Weights of a small image classifier.
Training: soap at rate 0.0033, held-out accuracy 33%.
Data: trained on flat shapes of many kinds, plain or patterned, on busy backdrops, 48750 training examples.
Rows from block 3 of a small image classifier, named by matrix and row number. Rows with one number within an expert belong to one neuron, the router's apart. Each number is 128 + 24 x the weight over its row's rms, rounded and kept within 0 to 255. All counts start at 0. Numbers have three digits each. After the name is the row's rms in percent of the matrix's.
Before each expert's rows are labels from the 100 images, of 14848, where the router gives the expert most weight on average: "responds to" is what is common among them. Only what is clearly more common there than usual is listed. The data: flat shapes of many kinds, plain or patterned, on busy backdrops. In brackets: how many of the 100.
# router: router (model.blocks.3.mlp.router.weight, 8x128, trained with AdamW), inputs 0-127
# up: expert up (model.blocks.3.mlp.up, 8x128x128), inputs 0-127
# down: expert down (model.blocks.3.mlp.down, 8x128x128, transposed), outputs 0-127

# expert 0
responds to: teal shape (50); blue shape (46)
router.0 098:145086091155126118115143158085085080132088115156134147098155113135105076177108090122152111114149151171099097113118148132124135119097183106116117085148159169141150099119146090110074129151163075117111139143132141125128121125167116083136123153137153121148155131103145095127121149096114133131119124103137127160133114157122120113144128137144160133144119165137130182137144133128092126140141
up.0 097:169099116115120141103128113105138153136132137126129187141133168162139110119128144111152140104156167110123091147102110129150104112108143139118124175145152173098154102158117101117127132139160140110125134138160114134122084120107121144110145144141156146190125108180140144131136099119156127148153147100092117151114110102136126172127169134155112115085123077124170150077124103102075156140094
down.0 088:142155133081153094129138143140101130113157134109155110134175079141064113116126120129133123119128116127077170118194113133125117155175128102118142138139135111137128171127109124121139118175102135151116124134103105154184175145123124128148157126106072129109117157128094111107128143117119126114127103112125119136154138130100136077083096104108162149136185136115124145138118107157142119154174
up.1 113:135151107155105100111148128131096110118106107131139080134103102116090122106142155192163138156157105175144096108146139164104148122104128118140130127141116140147174112137137174120046145114146154148103081134151149157110107152123131149123101132129179131132135117138093145130173105134115179127139116120126107144161085128121107104102119102103102144121113139152133093126137122092110166140160
down.1 100:101119132106130165143144141150099112159148131123143174098115141123141156139108160113158159125085120108139149117128118097103150152170146121132106150103120100079123146151157108122161112117092053119156153102158126089106127112133120127134143154098103152091127129127165088140133149169162089149127130163133150086133162168176144164120128124119143133140130105068123152126158140132129157111126
up.2 109:078160153123087131177113127114140136132160148089124116117134146141174126135136115115119153155114120117115099177141150165145144125141153111157116102118142110097123129152133108152091129118092120108118140148127123118087102137173131118131107126128152118146125066171157118135080125137091141111123077139133164108146146129137156181150131144111083115076114140103099068104127156158106112157138
down.2 101:126130109148125101082127142158116102121080079147118138129113156108142143170118144146141130132146139169161140124109125101082063140097088147095117153140127106152125122120092137121141104129113148095125124133110173136154125134090125123173126154113147118157105172083135154093140122135121130125173140144139104169093119100126107128134125125165180123143115137161093141153106083131157171119091
up.3 106:101146109165121127124146114111141119130089103120095142152088138160080164095133153147163115144151115127157112122134133183170115148070122110106137127129089127131148107154113087105134085138138131148115176114112082168127130076135118120111141120124151121153125129129156115132144100200158162153121135085154142187137142113112128141106117143133114162109115147076127151145109125145115133117107
down.3 103:175094141158109125157097085136132105125121131160140131132127108099151163122153145125096155142102090166114123154180132120093099114144142169162106118105119123131091114149126171161128174149108133113122094119113167136143111139124124126143106124079123110143132100148109157107100188083125111153121129156115140121091080119157116074107143122170138115100147085137135131117157096122137119095126
up.4 095:162149161093138116099137139102163091126147136123146114124112140185168160119115096138116121105135129127137170139158176135131134151115101118117152104082115132090158155120136092140107167077138167112131117128152076106125146139123122116131133128142097125132109126170150129122154121154125133127131125162127121124144154149068095118157102149115082079141087084145105115073107162114158128132121
down.4 106:117076132125191160128094135150092139118131136132141102109086110100115113153155135150137147143125141137148134117098093119078126067150121143150175127115150093163156139139129123105130147141115114107151135123144103150119166110110114139100098102141115145142174134092139079130139160102135117118139131130137092130110104149198139148115151120147100186115116142160139139161109113145164079125112
up.5 105:118121165102132160141122157109084108091142117168172136151143128097159113086122164154140119090135110100125157137104155122086154136176141138111137130111105120162119101165093135121095112122093141137128134103099185139081160138104148163153150114158143126154143090127101121095125133128144094123111128120145117160159149128166113118124131131175138110091095142130136132144143091095172093160133
down.5 102:143101121133133092150111117117114104130135113118089137118131168108129145152134103098141127136128133145141100148138133091153136147073160101132100130106103150130122161154153153144136104144108133147124102143138124129152116146129135090090122135094099121126082217119114143181143088174118141135134104158083194102073124141102143144134133130136153153127131132165133087124126164165152113116106
up.6 104:138160128118144104162126159125111149145133120137128181127146111103183111117129133135129116125133165105151108174128105164105100121158128168111113170136095116157098136136144142116151120143160125126095131095121124084144142133151101118147159075133103087113140149166113091151164127128108118161143097093088144134089129120138111147128105102166157159097113058130091131137120157158105139134164
down.6 102:141140142169142129104108090110144125106050141174091131151132110127091106149124158104150107137142091091108125090148137130136151106122084123148124084156121131130113104125130098115166148132096155145124157150130150162120119137117159133142107063121109152091116121101134186135137123133162132127141111167179121125126096136140137094127129137099091138151145175133115118117067131126144146106113
up.7 108:178077143119133106122131099131103157146124128138122092135107124126125120103113152098127122142091172114162139175160121143121133140160098119072150161139125100124112174127134101111129088118072132142156130097158106130107107091065149138139121149095130129180126123137152147168109160106155123142176147099106113130103113121120138112120106131164127134092164158144092096137112134106090121107128
down.7 111:086164136119121141150139208141165108139124096136158141098101129145094153125129111154089101113159123137119080064089160130126133131113171141131104135094113095107116152154174110148116139125138135158111104129088130103141071135140127127139099136130129156078156116153083116154096140134117129089116151155161123120116117125133105140134138103099144121135081137120159164116117140123133098115104
up.8 105:164148153101109112157159101111158164139173106158114095146144131102088138122176126112125142123125142128089159127132119130159131098122121163111111123109122092078134103179131140090138110135099131105156114138116103142116128127112128144094120152138134133136140127117119161167109108140075113113110093087106120114124163171112103158146125162075112158117104134171122049111151098141121134138121
down.8 101:108077093127175115134070176120119127124131137146112096126127141108118139150110093086119124151194127122134104115106161155143141081162109095088128172110090113147131076104135139105111167121151148132126136112133077120123097131088121094129134136136166151128122138144159136107121138142154145166111151135105167151099092148130123108094123116153112106140094163117116168124130156109109142123124
up.9 100:153091106147125146113136112146140131162150075158106148128160155137118166099135138124096168113149136096150092145090150128088122125125149100144132089095185137153113101128152154089116123136136136123133101145150142140126169170100101123106147211140112115106157127108144129127162157104142102136114164125100100108166160130101151160122117111172154142119149103122100155139112145113123107126106
down.9 093:135147127092081129123149119125110122141136165117131149167100123166085100136131121130181080103146117116079119138131095122141118128143151125130137112192142103074122099138124135132140140149141149154110125125148129136162122127196126112167138098091152149115115113122120131108113121120080130180122149113188165105113103111145171120121122133105122164145135176118128103112122096154112093103150
up.10 093:157143130142085127114121145142163117098136116155134078087100131113122101163098112123157140104129152094127103101139140103145085138168140139102153107177118111103120108129129134155135135138138121129176095128162120116152146122123129092154166092105103105097140126099133124136165094143124137114105143101155129085142124157141087179157137098159127162145214102130121117107144113100138119138154
down.10 090:142126100110130142110163157152090157114113139101109127117112108081109118124151170141156137153133117158149090188116180165096147115129112121138108163130123142103156106136136106108126162124110132136144169124154104100090106171117127139111090115095115133149129135111133118108098105127132079161151111159093123122124133127108098110142129131111091052116116137131172125118163137163193138118123
up.11 100:145091114151117130134105126124145152134170160128137119074107077127145098148148144145139127121129104154134152118102077141132145099130133121132179106106170115128054194128078102152165131133140112130070115129124137119113115136115141144109142122156139136091155161117135129130137120136150162083148104109086108148149139124137154126091127170150104172168104102134143156127116110134109127101129
down.11 106:116106151102127116121137098125120088107147110098146138164144205153150167096121152139098078119139150096144150150133132130105136141155142108164142126128075119135171089088108169101120148130091133107172155111128156094127131138133095153143124125126093143180128116158124112126127102139158118175148125131179130108091107105130119150152126107141153106147134157126070132148131149105136116110136
up.12 100:135088167085121158126143149110120142111141113161094116121084126105154098119141122154129142126132142120145152175097090103107173142095111103112121098112130114116125140169150125104119108138143166150135143125129138134113138137143143092077094190129104171102118146129093089151083143132191132131127162121113151147165117128157134110172134174085140167156146140109136130108108113132142151105124
down.12 105:115138099152134098158109130159149092122143134139186135107187152158114125137118145173124100126091179116143142144155114156157122132107101128125151141145051125137133143098125182140113117142091127120087138131152143119145153111098136143118109096135126114173156138132097166127147050113107146086146108118121125120101138110117157176136135144131138121094111122138113105107144145117122104125091
up.13 096:088110146160148159128084095129167157087111140113143129164157101137143113086138093108116111158132094108164111110104162122126137133090121162110134139117108138146125063135162098073111129100138118139118145122102176143177151138151157129116124112120149114096127168153151117136111135144153131163136130147151104119122097117111132125138149192126104131143116119102126097132076101108146106089147
down.13 102:145124147116116108098153171119110121157133052100141101165151137135169102142142164103147130093132153155153119135153072116115139146165131102136083151104148148093140166113128164113143114142107150128099133134138131103082151120130112153131159139163146121145121107110128167111138133076124092093139144143108100156114091117117099172099136131127117101097097150140111144133195119140128118114129
up.14 113:120134106114102104101125089141124111092109132128130159104109165111131115107142125137127106135166129106101176121106121120140102104143132134150100105111119128109149128141114126095092102162131130126111131065169149148148153119129159074126179140135142107151089135113143125173123137123106098133125107165187076113165145135098128129155130108130076111140086110119099174137145144148134195143142
down.14 101:109117127143134111136151179128106131179079114158129093138163121137137148121124134133124142119081164118155104112147141135163148148148148117068183125141148096134158131132111138141187132068091107093104117168126113167161091129139103156161111114107135115101101126172129143125123122140150109107115121093129142102131126129141107108104133165105116133132141118149165092131099104097154075120119
up.15 104:117158117119108128126100131145098144131155110159121111159100200149114140121082133081134097140109132118145116094089099116164143115138159144090121096088137118162146132127135152107102151093106107151144135132132112107173140102110101169119139152119095157084137118121116133087121131146160142085137089118164135118123097109144195108160125110121145109101139174149114140108153139147122125131080
down.15 113:128089163113163147113163115169120128104164100131144136138127077117127136147152088137121130145122123119095149141119168136128142123140056109157128132160118098087166096154164126159131117128138148134131136149135151165094135157190134070125107133121138130161123093116145136123104153118092161170120130173112097121149148124128083132122100162119121088097155118141153128113119109101141111171139

# expert 2
responds to: count: one (88); its colour: grey (32); its colour: white (28)
router.2 102:097155118108080128171117138101090124113157115102102127178111141157126135162145134130106135115178106088139149173130139105135111152153132133129141147143113139146138150123101138095164119184128117126132144170113156132148154146134156143111140117090154129099087175148103158113132101169143130095114123191142110124117151095107141129094135113150139137153146132070127116126112113097157069118126
up.0 091:164188092160113131133116127129141184185110131163128161172134123125128130077125123105091152100127153094126128110141153132092101115092114129132163161115138125146099143133141144125138111149166144098158119121107112148150137115138122158142122141119137121141129118159136177137133139120129081106147103113126155121152128103116111141153174105146141056079141109111115117145139061129089109135143
down.0 095:126114107100146117162141104162123111101118156116137136082095149136141115131159107147128107158117161137089136108145112109153180132131126095116125123181086163148172144159099140100166129131093145133150093129103118129119173166139109139147100114128126138130129121065131126076146114118135133115146145105124119146119117096157126108118121156089122163170086172161134115118082182120136122145153
up.1 091:145170086120115145105121134148129133153093154145140151046127132137070129154164115136125130120083129097157141134170130135145149156114100134105113104159152137102157163158125132089117166100117128119123069154158082115139130132165112124128140130090142124151142127112120133160105160127144114138149163082096112139119180122147099130098112134162096119151123144131121128148123104087138106112094
down.1 098:112100157119144096146151149126114154098152140112093109156136153171144129135132109096159147134136151139088137149101178113118101123142131116143101122089135115126157150139126127116147152117132157147131178085106115112124142157118146110092084066123150153130098078146122098119119085101121116200110126159131087131146089151117118119156149126114162074161123119119151154109119122166116153124119
up.2 100:158160146117104133120149167122146134157143104163126149145087127100139113112137127112144133154117185102121111127117134129123182132126138129181145117115156147154112107134139152172138112134118126172125121149150137139130149090145061143144106141117110116138096099155146105140118141156089154116174105124084155116117075108099106143138157143113126194120089123128100080101130114138106168098107
down.2 093:090115157136134108125073128148130099131138072135094121081124122155131160154134116141149178146166145139165130107122119147110137169114147146097122103105144124102128138186136104150114110128127160102145137085111108112113111166109153135124119160185147108104193094128143156148125136139147149125103116127135120142097158136139153128153134112127114139115103155105073115081167111085140112126142
up.3 100:058098130139119085139157154083083095155138130121155164185100088112140106148166131142114055129138132133112143176135133162098125096142116151115123130164113122135109143130143119142128138131109143125092092124134127097130206132101115099145108144141113146124124098145132102128131156118145134145181163141141127147108089143113127147151117160122139124110094154133147151149149105122111130125100
down.3 100:216178183106157133111123092101108125102124100142115118096126155145122120130145160143127170118134133116116104137120133122129094115084146123100138145152170132153097154132107109136148121084177128134113192093112104132148127155143102109106160148164148142116121151152123107102154142147117119146119147157097100149113141136154116071116157125126140164116129090124103123110094129146128093140122
up.4 101:067122063076141139112098123102100129141129156160144144120134122129165092156124140158125165121136136155115129179151139102176104144110154128169109130130117108121156152132123111124147107103112103141133122156125134120109126143156089084122151094102143137105137115151087188120149118153159122150109103181136132129144122106102122154126090112117107147112142165161081119118145170118168135124112
down.4 092:158104146151109111150146147132136183106167168117151091114134104140099158082133129148100065113149161140138118089079114144094118082107155123112156112114131157147117109140128130123117108175117140128126136086119106102140126114100156183149117132147132139150142170106116118147120135129111144129166122085122118157088129131160085116077118123151175127149123073139144137148129130134109108137150
up.5 099:149138137161110102119110106146113117103162082104124119093119132164142133109116129121101101157167103101125098152167125142107136105141147112155112114182092109114090097084100137125133101143089178126119106134123111125138134166132073139106101144127153095086147125117137129152152144173114164130066137134120138100139128118161103130113104133141096141112132117178167080132079141139145121125134
down.5 104:127132103097148136098177127151141159130099149171142147149157123118042102155126138109130141095121117145151139185120146139142130131103121151096149116112131114161147163129123086104157126120157112136131095114139160138108109080119126147135119098101106143124075095106172129120131106121175122141139157124089134107141128098132129125151129128111153115149158110076144141120179123131103106074146
up.6 100:130124159147163110122137129125095166138150106089174136146127171128153164141121127131095152123120152112156131125111070176103141152141102129123135119119147067094162121137140103097162146105084105148133113131119116137142117174135119114109126156140152162128125127096156099116170134131175133159096088135126124146111077140125127141150102143162149141172132136154098124080109145139157172106101
down.6 099:137159100111143108159133121171134125085159171139102118086096114155132135069137119101171159137149151138100119149125152100170139086145125119134117149133105132140142169172121149120126119120122168116124145148076175096123165086103124116174137127117117113116127106159144129093134109061131139116120154098134140149131114101121116147128096156114122112090120134112128123165105127094092092134158
up.7 096:091129120166096134114129127124103108130120104121110154169172139167107163180151095139118114147120148098192134067111186136115120144104118120110108114117141130131138120141140119140129128121163100134116177138099122114123132101112134134114115167159125113093162107167101136123149106154143120124115162090126154139107131103135151095124107073117090176115124118126104155061149117108114147145126
down.7 093:133143131115155120135144154120152141108111122141151092114110140148172129071126126088110128145136102150126124189095134119100147123141167112178142122127131093108126121145132100078121127109119149127143112137164156105113138148141144102150139123132177126141121120127120118118105128070122135123120076147108129107088112126119117146116144132107123090147072127083133146121131080175194072173122
up.8 097:155103153118112120161159122143084099124125133108096101119140143124131169103141113199104137118135129170092166126121157177131121180149114129146165140171107124107135127130153085104099110161110146155127097120109101097149141160142121128109158138149180156140163127127113159110100135115144116146140146140136106121097125115114112080123132103139118089089126097126161091154128160103111151113168
down.8 105:128141126160122182111133135095193101136095113128122160125101131132099092153149151142151134095114139141116108153123159104145139089094117080148104129120140120109102111134081114124166113148173072142090094139132152143131122142110150137152167132113123129136132110098149056177147127105115170102134155142137145144122127103158118140097155139136155144135155123122137155089124103126136155172102
up.9 097:154078151155059088188114141113121118151160142137095127171140099092124134116106097150132133132179133132114208140168127128133143110107134094146116130084137164108097140135135098140140103162140143123123134122168122145112105142158165128107166129114089111147139082123148109114103123105140158139124122147131105114089126159132120112107150124145147158107155123154104128128125104097143124133168
down.9 097:118175078122136110105133077131143115168111105144123104131118133163126128158138136141120156101129112200131068142168095082146134121129162122114181115163119098144117148102146147123133145143127114159136116128100131125186109114136100092113103127094160138127087100119091132151125163161085141134125140149106117140113105099105115169135114141100091110141127121112157135151138146122104133153170
up.10 096:143167112137106094134134171120149092141150167131094167109167114155142116147094116140148138136128145139153179111098111087122140098167163108154113123119140095113101087101132109112147100128126099163146116130136109086201143119082163131091105136140117172100134115138092119103121114149139113093130080149152143114102142139158146133118151109114122152136114140127144105147157151135151161172136
down.10 097:064123159089168146114105075116146147127135106108137137157133132082153142126117166117106103129112151093133124113105152130137121146113129142101117098120107141090127178166108113150103153139126152111130118135151164130111121161176163145161146132117145138187105125126153134158122131134109165151150170142118174118104144111139157108109103086173155115114093098129086118110099105102115130141100
up.11 102:146168161124135097083107100136105131097128124118108155107119178112080157139134134104106126157089122143152115175134117108159151119180041086144145101128156086131112116106111103146143087110113155125094146100131124144137102118122142116135128128128121126132123138104093131142138088089105145154103111153143131132145149086143134124120112133141166149099122095123097183134127111150150156159111
down.11 096:114086111113127119114118148147176157168152117143149112162111099142161094163126094115126142093152158082114109075138121118105117148082154141125127121126101145113158137135117106131112147120120093152147117153125170156128152148146114131135104138136127120076152088164138112089112166133143103126141124102138148139099106174124119131133151141134115074166140160116152069118081137092114094101116
up.12 093:090120127147172158124128124117121117120132122150126139136156149159086092157136144143127146080163075140128090096116154085148145137147128131139113143168111121086171128156139104122102154162125103139119134129140139052133151134143093126146114132090146131113122108129110161100153144168148142117140144124119172140178145107167103113134115192116158132138128107112177123087144139147161134118117
down.12 107:133110106188113082108192130165127107129144127093089131128087114100144111124180114171124131118150148118145134112119122142133158133124124116143115141142126164146078110136090109100125144069137201138120115136124118140101113152119131117150138112117128163103157141100158145164124102105093139128139103133098124143121144086134111117113115124121086114137150168149168151072113133138091113136155
up.13 099:136111130139162141123115142144148085135118095158100141116136076171133129128141103127088091177133164193109113088114134152120131136158131137098099129124135139120114098085118123098097130084079145154083157088122100144137145149142125113169149144143134082125111069128168150105134127125128137098084183149147117155118099147145096118149116126132168130126100125126105139131139120128104137122124
down.13 098:098150117132075147154120182159136101101137143118100074113107170141108153150106132137109128109160142085136119122123120097146108145130099145135122143090084117128148133176127130160151099163165135159174127133154136157123100126150121150110133151131118150133120168139085113122112103113115112119168098112117110099124129104112127114171130142120079104133131159120165128103115094082143148188097
up.14 094:146133174118162122142157121138085115103120142137116120134077117161157150144151096112107107141131137141168134129122113137100121123126136125119135173165157155151123139146146126154149135132126109114116120125117112130133109115141146074120136083117132114120106183113099099145137157164155132114146142145138165145114119161107099119134092132097129157138106226112170160102112107139133155082064
down.14 097:149135069133129155158105104158149143172171126107130125159186170070082180104140133128145121130135118131111131128104116123148128113096113122126141090153098103132125125080130171145140133124153129137091136124132133115104146121127141159131123146114119111132129104146126143146117093091102135133148108120098126105118162113140168187131156126087126096103118119119089108160180123142137078174122
up.15 105:157138104170113149139106116144155096093131112092130115123132169145156104146139134108115125147097136119127141142089133102155181143167111121150116148146134056139104167101126110123120162147166125148129145086144067143090133127127111119131119108142119124084090114096120161145186102119138115127126121143158133130102161164113107119139168118111143142088176138127142148179119106135129100122094
down.15 101:118160175060128092132134114139108160156108173128141146123120135095111143099149119115122149102138114126141140105170132185118124138077092116145160149115112139138126114150154141160140126092125117103165165142146138111168130096096134124098126140100172130141151161141139154090087136112134118097088082118130140106158103145120150136137100137138132129113082119163098092081112150145112163131142

# expert 6
responds to: orange shape (56); red shape (50); brown shape (46); count: five (42)
router.6 103:155131119139104129099166101161173132163149128091130156106178110142142128074122149129151106148106127103102088115153107124108128138100109121109151157126143118091088109139133100145149164113160141113150116116136112112140109127089095153115102132104114106164125084098161137108117130159161129155148167090104100090181097140119118160120164155077104132144153116124134135133123153145109172110119
up.0 092:135090128101140161178115101146139150172167157135138149124106118135143156157129178113108158112136122114140164130074114142160118152135101109103140129154091124138133123163099121137134127121120143167092109153128142137104183149093099118108087126105152144128176124128130168145101123121104115124124117160122105121120134153173107092119116131106158112153093081173151157139133087103103138139080
down.0 099:139136129123110108126109135101118098101142128140136140117184132133145141105125121139144159143123148183065110141151132115112143139111118097107123145157125096157125122175174142135150165088183104108111111184095112107106130088140130176139130103078099075145097114119120101109104136120117129144157102101124147107126136155116131085110113173134124144138096173095135121116136137152157114154157
up.1 096:133128150099147151116139167101150119122119158105095154160130072105122124143128103164147148155131129134113151104085175143135153140131156130127127108108164157143122108112126152127118157130109092141129188148171116095170146139170155140110157114111113097145140115142132134160073145128148118099111118156150176134180128133125150123154098143114118079142115087160134129180092151128162124137145
down.1 107:123157135133099146122122078154133156153109130126156180108111179098127091146162160146158104098129116132099160138141086134114091115129096128166131173171146102101137175128121116117162117101133132108114121150136146128096117110156147174102110125124115147113131132134138110145147123105144122155131095111129109157134122089108171156131113118185096076106111162108115117111181130106089112108120
up.2 091:126121152132103114136134129154125121127122142141173138104148081093167084115116096130090135143142100142129119180123143153150133194125144157135125135126128088151065190133095122135126107152118109120124155125147073120121135108135133100135133100111156113106113156111110115117155125133151149110129108118091147137159167144111173071084138136128086156151140147179163099112138126122102130119130
down.2 106:105150146146207123146108102145139128086179134133131130177112153155082177137144164127160113118134128102125161084104099140135134103083105133165180158094110102118132113114148118121105138103148114159116102117154144127089149121161120122123154156125145164139109112173116128169086121124149116164112125164147094132140134121136106140123101106122108130113122171138107128144079136129129136118105
up.3 095:123127112069128144155153142157143149138170159127146142069108088140131174085127157136107139084147108145115095096095132123141171125124109136119124119109134133129094175105132128135170156092183165112089150126108135123098084142145132143108150123128096162107147160109114139100093101106094148137125154169117122139123144133145117128103109108119123101114115120121151121102094194107133104125135
down.3 101:160130105208118127108133097095173120078122130138106090163187145130144105153144130106126098131126165136128129165132137129127139106128112161158147113112113148131112140127103114153114128177137071104155154104157118134178143138103134075148154101136102122129104134150141132154131159105074128140134166145124132090087111126128130121110072115131125141150108106118150116120144139168140096117136
up.4 102:115128126165087143081132151081193135094135117132108156122153124075148159111137177123092130133111136135102119145127175166123119139108166105098166101130163142139140117127139114121144154134105126152114125084149101147147107145130109116127112142134108178121171153127126133097085151088088138107115165124100095155086114137107149110096106101156162146123128133163147144123139124100113128136161
down.4 097:121097119119166117147107114136132141139085108131160133149094158151140130143125103085117106100084107118203134114136117126131140115132120139149118135146133086108110114133118088098151095091130172097114118137132165131128082098120197126168128116136170135109162108098153110153122102144151158142160121155145149125155155145145127169117158125140118108130105175158123085120141124100109119140078
up.5 105:163139125131118154142155162137098121143164099104139132152117082136117113123171122124123122086110156145148159144125112128117120160150062124125118084112147121068121144096132088127116163112068133153151113166141094121101118102146111110139092143107142132148145115110118152078145142117120141095118137107127126106195148145183125103134119089115148109111152151115118113142150127168151097110097
down.5 102:134102112176102092130121092151133149141102098126130129078157171153145148138127101134173165122132107108098142109099144162162147107128164124130136161187137146156154133152114173151122102137163101123188133092080123130110133168106129121125174113140148120113139133162136103157157134148099094136145115123150120116103103127103115173120155115142122150112147108121150124143106152084100147137092
up.6 101:111118105104181089107125108132128070133112107111161133116113128142111160119139098159118157155156134150121133088102134152150127105160127135137144126117156128130180103098146174156128122103144134109082128111108063137132126136138117176119138097149142140124095103143094146142112071095105113120134076098118132152081141112129136121105068132148155112134112143139102076145133142141100138142106
down.6 109:147136121116110153107111135135127148147130077138110145109143138114177116091108106125098176150083169125126149111130103147070151122072105160139129138130056104093117147136140116114170092138138157140172129093152111120114150131122137135155137127118153105124126098119163117105092129131146120124136153125136112150171119191077150081126130160135105161132140139147132155125124150149148089125138
up.7 108:106145115149118144153079084131135115100109148149081120083102128091167173140138155144174151160106140146097119116165117123132103129115121160128122109130147106112110129163062142127125145152136140160114107150144122130132097144113104111117101122141145159097128105129148168143175103152124104146152144133130098125181114134099153117133111079153115162135146148129131108164171115138094106169090
down.7 108:124129108112114125133142147130102108147101124134157187148152151138127096104169124107140095130168120147138117145120091120083126168151118126140156138151116163095124117108149131129121126133103157099091131097141162115113180123134150146130138142127109158181115138137091102137158143178157141080137079176153105105100134108126095126115148144125126090108180113170108126080138096098135102134110
up.8 101:131156080107134151115147106120120133114155096091126176142127149154168129124122133162160136106109165085113150112111132164147133116113122089165153139097157106098097145121154148163173153122135181106104150167160080117119106107103163086123113119121127162094096090097131100147137135124127123172123154122150123116114078144145131158100103131161131122123150096132156157124118137107136156105153
down.8 101:091102177148129103159142126103134129098146149176136107114145124133109168172136129107126090134112085098121114109161144118085112137165143145113098130143106138137153109127106113095165102125167114133117093134116135071109124170151128146119103131098139108110126137148094110114141073146154124099147087158190149103133161150109150067112120141116105123128074142134142111124148123134122132129099
up.9 098:098150087095147122152125100160072134164126124178095150109135130089140119125099125086099102154142088119115117108131079123123106134120096135155163108146153150088120160150097132116121169113144168140100172137124127114168123123126093151132157137111133117116146112088141101117173124119106106129130096085130108125108109159105146107097148145087141141119139167101132145141129160156130181101132
down.9 098:145127168158104097109122119081130134095119127078140173173128121115148126159164132155168082077142145102099134135116095147092105135110163116140104173142134164162170151098112141122144109161091093132117120147108132153115178138136129084164136105140119125145132167108136121129118088127096177155124120126135129150177149115149134116150117108179116139137131114135101108122153114117138143147126
up.10 090:183096123116122110138139154141142125158124108106110117145104118127131096104100175104119115153137124165107172172147140147110119156175078143112155130114162143098116142112145107125125129101127159139151129126150147153147173167128123143118125112139151181127121123122157141160158082132165131167146139123110110138103140067148137104164144121099112156083110120126144108139142185095148095138169
down.10 094:112153094147089108098117097120126170142125148118114160141203122163105116164130126148151123134112120089109098091126111135147159121124137107146124106136099146156142094129119079138149171193141107143128128164120098134159125138129100125083122149149093128147162141120095110125122159129100132134124133148100170128144082117137157114152092116123111123170159111126162137172135131173145128145087
up.11 102:131136104075105160114089123158098117144105087123118118131133182143121163177177130138128100136125127137145169099136138152087116153125172137142110130092105096120105125140150133129151115135143128111110182079090150138145108119103153113124147120153114123129090098152135109144085094139099134112183094146138131127130110122124124116142160115157193105080118118109073137133137130139103118118130
down.11 101:104154125127135127104125116093139125140159163133137094095138056128120105150143124153159133137132149159141104153132083112100165150138104134123104142080110154193124125149137091166143139069111115163167115148131081152153116128119118113137116156087125110131089118144159095163139152081156124175116140128134074119143124138136130148115125120126112174184128126137149149128142132121118134116142
up.12 095:106138126152128091116154086132123144149138115119106142139155128156139116119129114097089122143146094109105131104128127105142118139150152080145133157109099135154140118141090113162163154089181138124081175127113112095064122114120101144152132128129157125119104075148140146148126102153183127135105097142167126172106139177107142103131123159102152113110153122102123147124111070129149171121137
down.12 102:125118146154124150129114174135144125128133148103141172161143178116108117090148105122153082110105143162127128107163141155173116133129119149114109136107192148150106085135120124131114125126084127119159115106128129164150113095163121131088142152113147139118125107131104124120142140130118135063096148155113124081149133144149102136178097120108167104107149124179119143127162142165143099093083
up.13 093:135143159125106120163114137114125105137179175101110094105149146161127134089153148164159122117122125098111145106133120144119160115140135103122124120178125152133170140211093116151122173152137149160160094160106130150130138122154150149117161113130124091126092123097114136121117105118137105112151150084124141135102068125152131098112117131118115102097141096127153155121099132129155151189120
down.13 096:112125120127157095129102109142123116160113130117118121130130126123119168163136129105125108105146164112174072163120131146097116141136151131125142124089168103107107121096133147096156108126147094088149166151194122121140121115085114157132122168101143112116144118132135094120165088146108130113152156137147091089139159110145195117087113119104153113154150145084119105105136133073115103117145
up.14 097:125118118114137136132147123136126128070113126113092086138136121146108132141140149123139128140130142098144149166080147131171103126107097130138127117086133146162158104166159124128126127166159112122102174129117101125149129106121098148122143100172175136127081125107185113159122164101103174149118103108096097131148129126154125135102084146107141129133097164133105134132095077119178125089168
down.14 101:100144099108155131114124168124122132156132161178112151130151122117125166112119137110098157138139138139072068134124146125108122127116152121135131112166096128108123127107078128163106154117150122129127098092116152127072155159144098081114143172095107155122105119180117075160127121116099110118127131144102118114123153121065135128147160146149085110129127080124121133139148140110172124154110
up.15 106:105096159114133145139138174156115106159133117122151141106119138103112136107144124110153157120124133109133163122131150121125135104134114160114123083124093105102139127109104176146159119119145079099152116100148139111153174113171098121131124167140162107121126163085097150096143111148067127178113109126154099075114146160106127083079139132170161118135160127118115151128153111139089138107150
down.15 098:144131139095117110116119085132121108121150160084072104140119146109120126118121195130118128072136132145178103107116138135106114106113117071139114159165160155167132132141170126114134160128155144155098145130168125141098080124117139133122153122100125129143141071136137142095105147094144142104138141134083147145124142097149101166147143099137110116126144129196133117154126151114154104156111